config = dict(
    encoder_arch='vit',
    model='masked image model',
    dataset='made-up road signs on poles',
    train_examples=61250,
    image_size=40,
    crop_scale_min=1,
    horizontal_flip=False,
    translate=0.06,
    rotation_deg=5,
    method='mae',
    mask_ratio=0.75,
    loss='mse',
    encoder_norm='layernorm',
    encoder_norm_position='pre',
    encoder_activation='gelu',
    encoder_mlp_ratio=2,
    encoder_head_dim=16,
    encoder_fused_qkv=True,
    encoder_bias='qkv',
    encoder_qk_norm=False,
    encoder_parallel_block=False,
    encoder_inner_norm=False,
    encoder_drop_path=0.15,
    encoder_patch_size=[4, 4],
    encoder_layers=10,
    encoder_width=384,
    encoder_positions='learned',
    decoder_width=256,
    norm_pix_loss=False,
    decoder_layers=2,
    init='trunc_normal_002',
    residual_init='none',
    optimizer='soap',
    beta2=0.999,
    lr=0.0026,
    beta1=0.95,
    shampoo_beta=0.95,
    eps=1e-08,
    precondition_frequency=10,
    max_precond_dim=1536,
    one_sided=True,
    adamw_lr_other_params=0.0013,
    grad_clip=1.0,
    ema_decay=0.999,
    steps=10100,
    batch_size=384,
    epochs=63.3,
    lr_schedule='cosine',
    final_lr_fraction=0,
    warmup_steps=500,
    weight_decay=0.1,
    adamw_weight_decay_other_params=0.01,
)
Rows from block 4 of the encoder of a small masked image model, named by matrix and row number. Rows with one number belong to one neuron. Each number is 128 + 24 x the weight over its row's rms, rounded and kept within 0 to 255. All counts start at 0.
Before each neuron's rows are labels from the 100 images, of 14848, where the neuron reaches its highest value: "lies over" is the class under the peak. Only what is clearly more common there than usual is listed. The data: made-up road signs on poles.
# fc1: MLP up (encoder.blocks.4.mlp.fc1.weight, 768x384), inputs 192-239
# fc2: MLP down (encoder.blocks.4.mlp.fc2.weight, 384x768, transposed), outputs 192-239

lies over: symbol
fc1.705 [135 144 151 104 141 102 104 133 120 133 143 121 128 153 106 146 125  85 131 127  89 169 107 133 134 131 133 147 148 141 192 149 174 133  99 117 166 148  71 130  91 153 125 104 109 107 153 139]
fc2.705 [124 125 112 137  99 137 148 121 168  97 113 161 117 109 137  78 142 174 177 138 104  81 121 168 110 109 110 124 115 128 110 106 122 116 134 115 149  92 132 126 130 155 131 143 172 163  91 144]

lies over: face
fc1.215 [ 87 127 155 155 139  87 111 120 122 102  95 142 117 111 177 117 121 156 125 112 137 109 103 129 143 129 104  75 122 111 141 145 136 111 123 168 113 131 102 111 164 161 128 132 155 113 166 104]
fc2.215 [135 125 155 171 143 112 116 129 133 197 141 122 164 107 122 127 133  98 129 127 122 155 125 149 138 144 166 124 152 143  93 125 127 136 143 136 168 117 128 120 109 127 101 132 111 106 117 151]

lies over: symbol
fc1.745 [ 75  98 157  92 169 136 149 127 145 132 106 134 102 128 156 182 134  88  94 159 152 148 107 154 132 101 123 118 117 135 127 114 121 148 153  94 136 102 100 128 120 137 138  86 102 191  99 102]
fc2.745 [102 137 119 163 123 129 140 139 122 120 125 112 146 122 135 127 101 117 136 149 120 119 150 135 153 159 115 128 120 115 118 121 111 132 114 156 136 133 122 138 127 115 132 133 115 121 142 131]

lies over: rim
fc1.120 [123 144 110 126 115 144 133 141 119 130 163 108 134 121 156 137 121 103 147  93  96 129  78  94 152 177 133 156 131 114  89 113 105 105  84 124 115 134 107  82 123 142 116 156 142 127 109 135]
fc2.120 [142 107 158 141 123  97 134 146 161 139 115 161 119 119 106 115 152  95 121 162 106 150 165 155 128 110 165 115 124 124 113 111 136 125 176 136 171 129 104 148 135 102 151 124 100 103 129 116]

lies over: face
fc1.737 [ 75 141 131 148 124 104 147 110 142 122 109 157 125 149  85 154 138 119 106 103  79 144 126 140 110 146 141 154 104 117  98 104 174  94  98 177 157 182  99  95 157 135 146 141 118 132 117 157]
fc2.737 [182 104 179 118 172 152 142 139 122 158 139 141 126 100 126 144 119 124 131 131 147 131 150 125 117 162 132 152 173 149 108 105 134 165 125 121 162 113 119 115 142 132 138 123 124 110 139 119]

lies over: rim
fc1.351 [141 149 143 177 109 129  73 140  80 125 123 134 119 136  75 163 163 110 121 135 147  77 124 134 132 124 102 104 170 145 158 114 149 118 140 130 124 177 131 162 141 116 137 137 138 163 120 143]
fc2.351 [118 154  57 110 151  96 137  85 145 141 170 168 111  90 207  88 140 151 123 104  97 130 120 150 146 119 139 122 108 125 102  83 142 129 133 142 126 143  98 110 136 125 110  94 137 130 149 152]

lies over: backdrop
fc1.24 [ 76 153 168  99 130 111 140 138 142 164 157 139 155 154 118 176 123 104  99 140 119 121 118 147 117 135 146 114  79 127 126 143 170 141 126 120 145 157 141 135 125 120 147 103 120 125  84 119]
fc2.24 [117 160  98 141 101 134 119  93 150 100  92 106 130 137 133 148 134 138 121 111 159 118 150 125 160 115 107 113 101 142 126 139 109 107 124 120 103 145 117 102 133 120 151 138 143 117 130 115]

lies over: face; symbol
fc1.713 [ 91 115  99 149 176 119 132 153 136 133 162 131 135 155 160 153 136 116  94 133 161 146 141 147 140 139 105 117  77 158 128 164 126  88 123 136  72 134 115 135 124 131 125 111 125 127  97 123]
fc2.713 [149  79 166  96 131 137 107 126 110 118 126 129 127 109 112 129 118 147 125 143 137 121 108 130 164 130 113 132  97 128 173 118 148 102 166 120 141 169 105 153 156 128 154 136  88  91 155  93]

lies over: face; rim
fc1.187 [146  59 117 140 149 111 121 123 114 164 120 102 100 122 119 153 169 121 160 132 160 144 139 124 101 109 121 111 146 131 139 137 138 114  80  88 146 130 175 115  97  90  70 140 192  90 104 102]
fc2.187 [123 135 129 151  83 117 132 124 119 108 153 125 124 127 148 141 133 163 107 114  81  93 127 147 175 122  94  83 161 180 105 146 117  98 123 131 142 146 134  95 142 116 124 145  91 134 165 111]

lies over: symbol
fc1.417 [137 115 127  90 137  90 121 148 111 105 144 111 111 122 151 148 168  96 152 113  90 145 122 132 128 153 118 117 119 130  81  93 106 108 113 122 133 145 161 133 171 124 169 121 117 117 114 114]
fc2.417 [142 127 136 129 128 164 167 162 118 144 157 121 124  91  75 114 127 122 157 136  89 160  93 163 145 115 126 160  59 120 109 131  62 126 154 122 138 119 118 114 103 100 104 103 158 167 215 130]

lies over: symbol
fc1.32 [133  79 156 176 144  99 134 119 122 142 117 154 163 130  95 191  76 115 161 124 168 145 141  91 152 149  86 154 139 132 126 127 124 110 116  83 140 115 128 108 110 130 120 136  81 131  92 168]
fc2.32 [157  99 143 145 121 103  84 117 134  84 141 133  90 116 144 117 113 144 102 163 136  61 159 130 139 118 136 164  96  81 132  65  71 107 126 112 101 132 118 115 117 150 100 140 134 122 103 108]

lies over: rim
fc1.111 [ 59 149  74 142 124 114 164 104 129  97 102 201 154 132 150 142 148  98 152 114 133 174 122 125 125 150 170 147 100  96 126 156 147 111 151 104 189 152 122 147 115  82 115 141  94 171 123 115]
fc2.111 [135  98 102  90 139 155 132  96 123 177 107 106  99 104  94 116 155 115 127 136 128 165 138 138 134 147 114 117 141 137 123  96 134 135 115 135 144 129 131 144  68 108 164 105 132 127 142 160]

lies over: face; symbol
fc1.716 [123 130 145 140 139 129 124  90 157 125  97 133 162 117 118 131 116 137 113  98 133 150 140 138 149 143 105 133 138 131 131 144 103  98 116 128 136 120  96 136 135 149 136 109 114 120  99 118]
fc2.716 [ 99  94 128 140 108 154  97  95 143 142 198  76 111 158 139 117 133 135 113 168 132 126  75 113 142 127 116 127 142 145 108  98 130 154 142 126 154 144 115  95 140 111 114 151 107 113 124 146]

lies over: face
fc1.637 [ 92  91 116 143 109  95 119 105 145 170 154 140  97 126 114 152 152 135 137 142 124  95 134 129 144 152 134 173 140 126 108 135 103 113 117 174 117 118 168 106 187 132 142 163 157 129 146 122]
fc2.637 [138 133 139 110 127 127 137 129 126 113 133 135 136 123 124 124 127 130 119 127 127 128 125 127 129 130 130 115 136 129 138 122 133 132 128 112 135 124 128 129 112 143 128 127 119 139 114 144]

lies over: face
fc1.509 [145 158 101 118 119 136 137 119 113 136 122 150 160 129  98 138  89 146 140 126  75 142 171 132  98 154 115 162 151 155 126 136 147 147 106 125 183 106 155 110 112 139  68 134 105 120 106 147]
fc2.509 [139 118 129  98 152 122 163 123 152 145 127 106 137 144 131 147 126 120 148 139 155 123 121 144 124 105 179 143 139 147 145 105 120  98 134 129  89 108 110 155 120  78 117 128 167 128 125 140]

lies over: symbol
fc1.420 [ 70 176 141 177 115 149 111 125 122 135 159 117 124 114  94  94 160 169  99 122 114 116  87 134  80 139 126 125 145 153 160 111 121 149 126 121 112 141  96 153 166 119 122 185 118  81 124 121]
fc2.420 [142 118 114  99 155 157 147 148 135 136  95 146 135 137 139 117 147  80 144 116 116 173 134  98 153 119 157 117 144 123 116 130 163 149 111 124 110 132 110 134 114 138 134  97 117 156 120 139]

lies over: face
fc1.693 [121 154 159 119 138 111 168 121 129 127 131 175 103 122 143 123 140 134 130  91 108 134 161 136 152 169 123 129  81 111 147 143 133 107  82 186 180 118 148 109 110 110  86 116 105 125 165 145]
fc2.693 [101 106 115 175 165 112 111  65 184 173 124 133 158 111 130 101  90 118 117 125 103 133 155  86 184 106 105 128 127 123 139 148 135 128 119 142 160 140 146 118  93 161 117  78 121 100 176 118]

lies over: rim
fc1.550 [105 115 110 153 107  90 114 141 132 136  91 152 115 153 121 113 102 133 147 102 157 112 118 125 146  95 159 168 147 140 146 158 132 128 126 144 145 133  86 111 140 130 147 107 148 137 102 176]
fc2.550 [154 107 154 134 142 129  77 144 106 132 111 137 114 107  79 117 117 125 120 162 135 177 101 112 155 159 122  90 111 131 136 133 134 153 113  96 146 102 141 119 102 133  96 114 197 185 119 156]

lies over: symbol
fc1.366 [114 130 130 131 109  92 150 122 125 165  86 159 120 147 108 102 155 164 131 129 130 139  99 127 139 150 105 168 109 149 121 113 131 156 117 101 116  87 110 127 113 149 151 134 148 103 149 126]
fc2.366 [193 100 127 116 143 138 117 149 138 116 143 107 139  80 149 112 119 139  96 118 115 109 168 128 138 130 127 120 143 133 109 154 147 127 116 159 108 145 135 107 136 142  99 128 119 107 125 119]

lies over: face
fc1.445 [157 137 163 144 123 139 140 123 172 154 124 162 117 122 134 116  93 140 129 138 147 106 131 130 167 106 116 171 128 107 111  93 135 122 106 127 104 142 113 151 150 103 124 194 101 121  97 115]
fc2.445 [113 111 100  92 108  89 125 126 120  96 161 126 153 136  76 137 157 131 100 129 143  89 142 113 105 130 127 114 110 136 123 160 134 124 140 108 126 124 138 136  93 141 129  92 112 174 132 139]

lies over: symbol
fc1.491 [110 117 179  71 145 124 136 120 112 154 144  88 109 111 175 119 115 156 122 110 108 136  95 178 162 122  85 130 128 125 140 118 147 124 120  94 160 171 140 124  74 146  83  94 105  97 149 130]
fc2.491 [113 150 134 161 121 142  86 129 145 127 149 129 108 104 132 117 178 105 107 129 111 109 129 132 143 132 124  96 146 138 116 122 132 134 113 107 109 143 114 133  86 131  98 108 117 159 142 133]

lies over: symbol; face
fc1.90 [ 92 140 138 128 118 128 127 141 111 164 107 117 128 119 130 127 127 115 100 107  67 124  86  89 111 117  92 124 137 142 101 128 131 146 115 106 139 143 134 115  53 152 130 161 151 155 108 138]
fc2.90 [128 149 126 157  97 100  82 128 119 116 124 144 136 119 135 111 104 129 134 109 171 122 139 101 142 113 121 104 120 102 125 138 132 144 143 122 123 163 181 117  99  75 133 124 130 143 179 153]

lies over: symbol
fc1.734 [ 96  88 112 137 142  93 148 116 119 143 133 146 130 101  95 114 158  74 147 135 129 152 125 126 151  99 134 161 127  87 121 144 115 108 151 149 193 139 170  82 133  99 127 103 129 135 112 125]
fc2.734 [129 150 132 100 110 138 110 105 110 117 173 116 153 132 129 168 111 138 113 114  75  90 122 124 128 164 168  94 125 193 135 130 142  93  93  83  85 145 119 157 133 145 136 143 139 128 154 166]

lies over: rim
fc1.84 [ 99 149 144  91 164 158 141 165 111 111 118 100  97  75  94 125 103 121 131 146 126  99 108 178 193 134 105 156 134 165 149 118 125 180 129 122 105  99 119 108 161 131 160 134 151 113 157  99]
fc2.84 [142 105 134 114 143 104 147 150  80 156 107 126 101 103  90 129 142 143 122 115 105 151 152 177 155  88 181 171 155 134 112 125 167 149 136 103  85 123 137 111 162 143 145 118 187 164 142 140]

lies over: face; symbol
fc1.449 [141 142  99  96 136 133 124 105 125 153 133 132 144 154  99 145  87 140 169 143 149  92 143 104 146 165 140 146 138 156 119 120 151 137 155  93 132 138 130 109 172 158 134 116 158 121 123 118]
fc2.449 [136  93 132 144 107  71 148 109 153 141 125 152 145 131 147 120 114 131 110 145 110 108 154 117 145 121 160 101 108  94 163 116 159 119 118 111 112 113 103 123 155 108 102 124 165 126  95 156]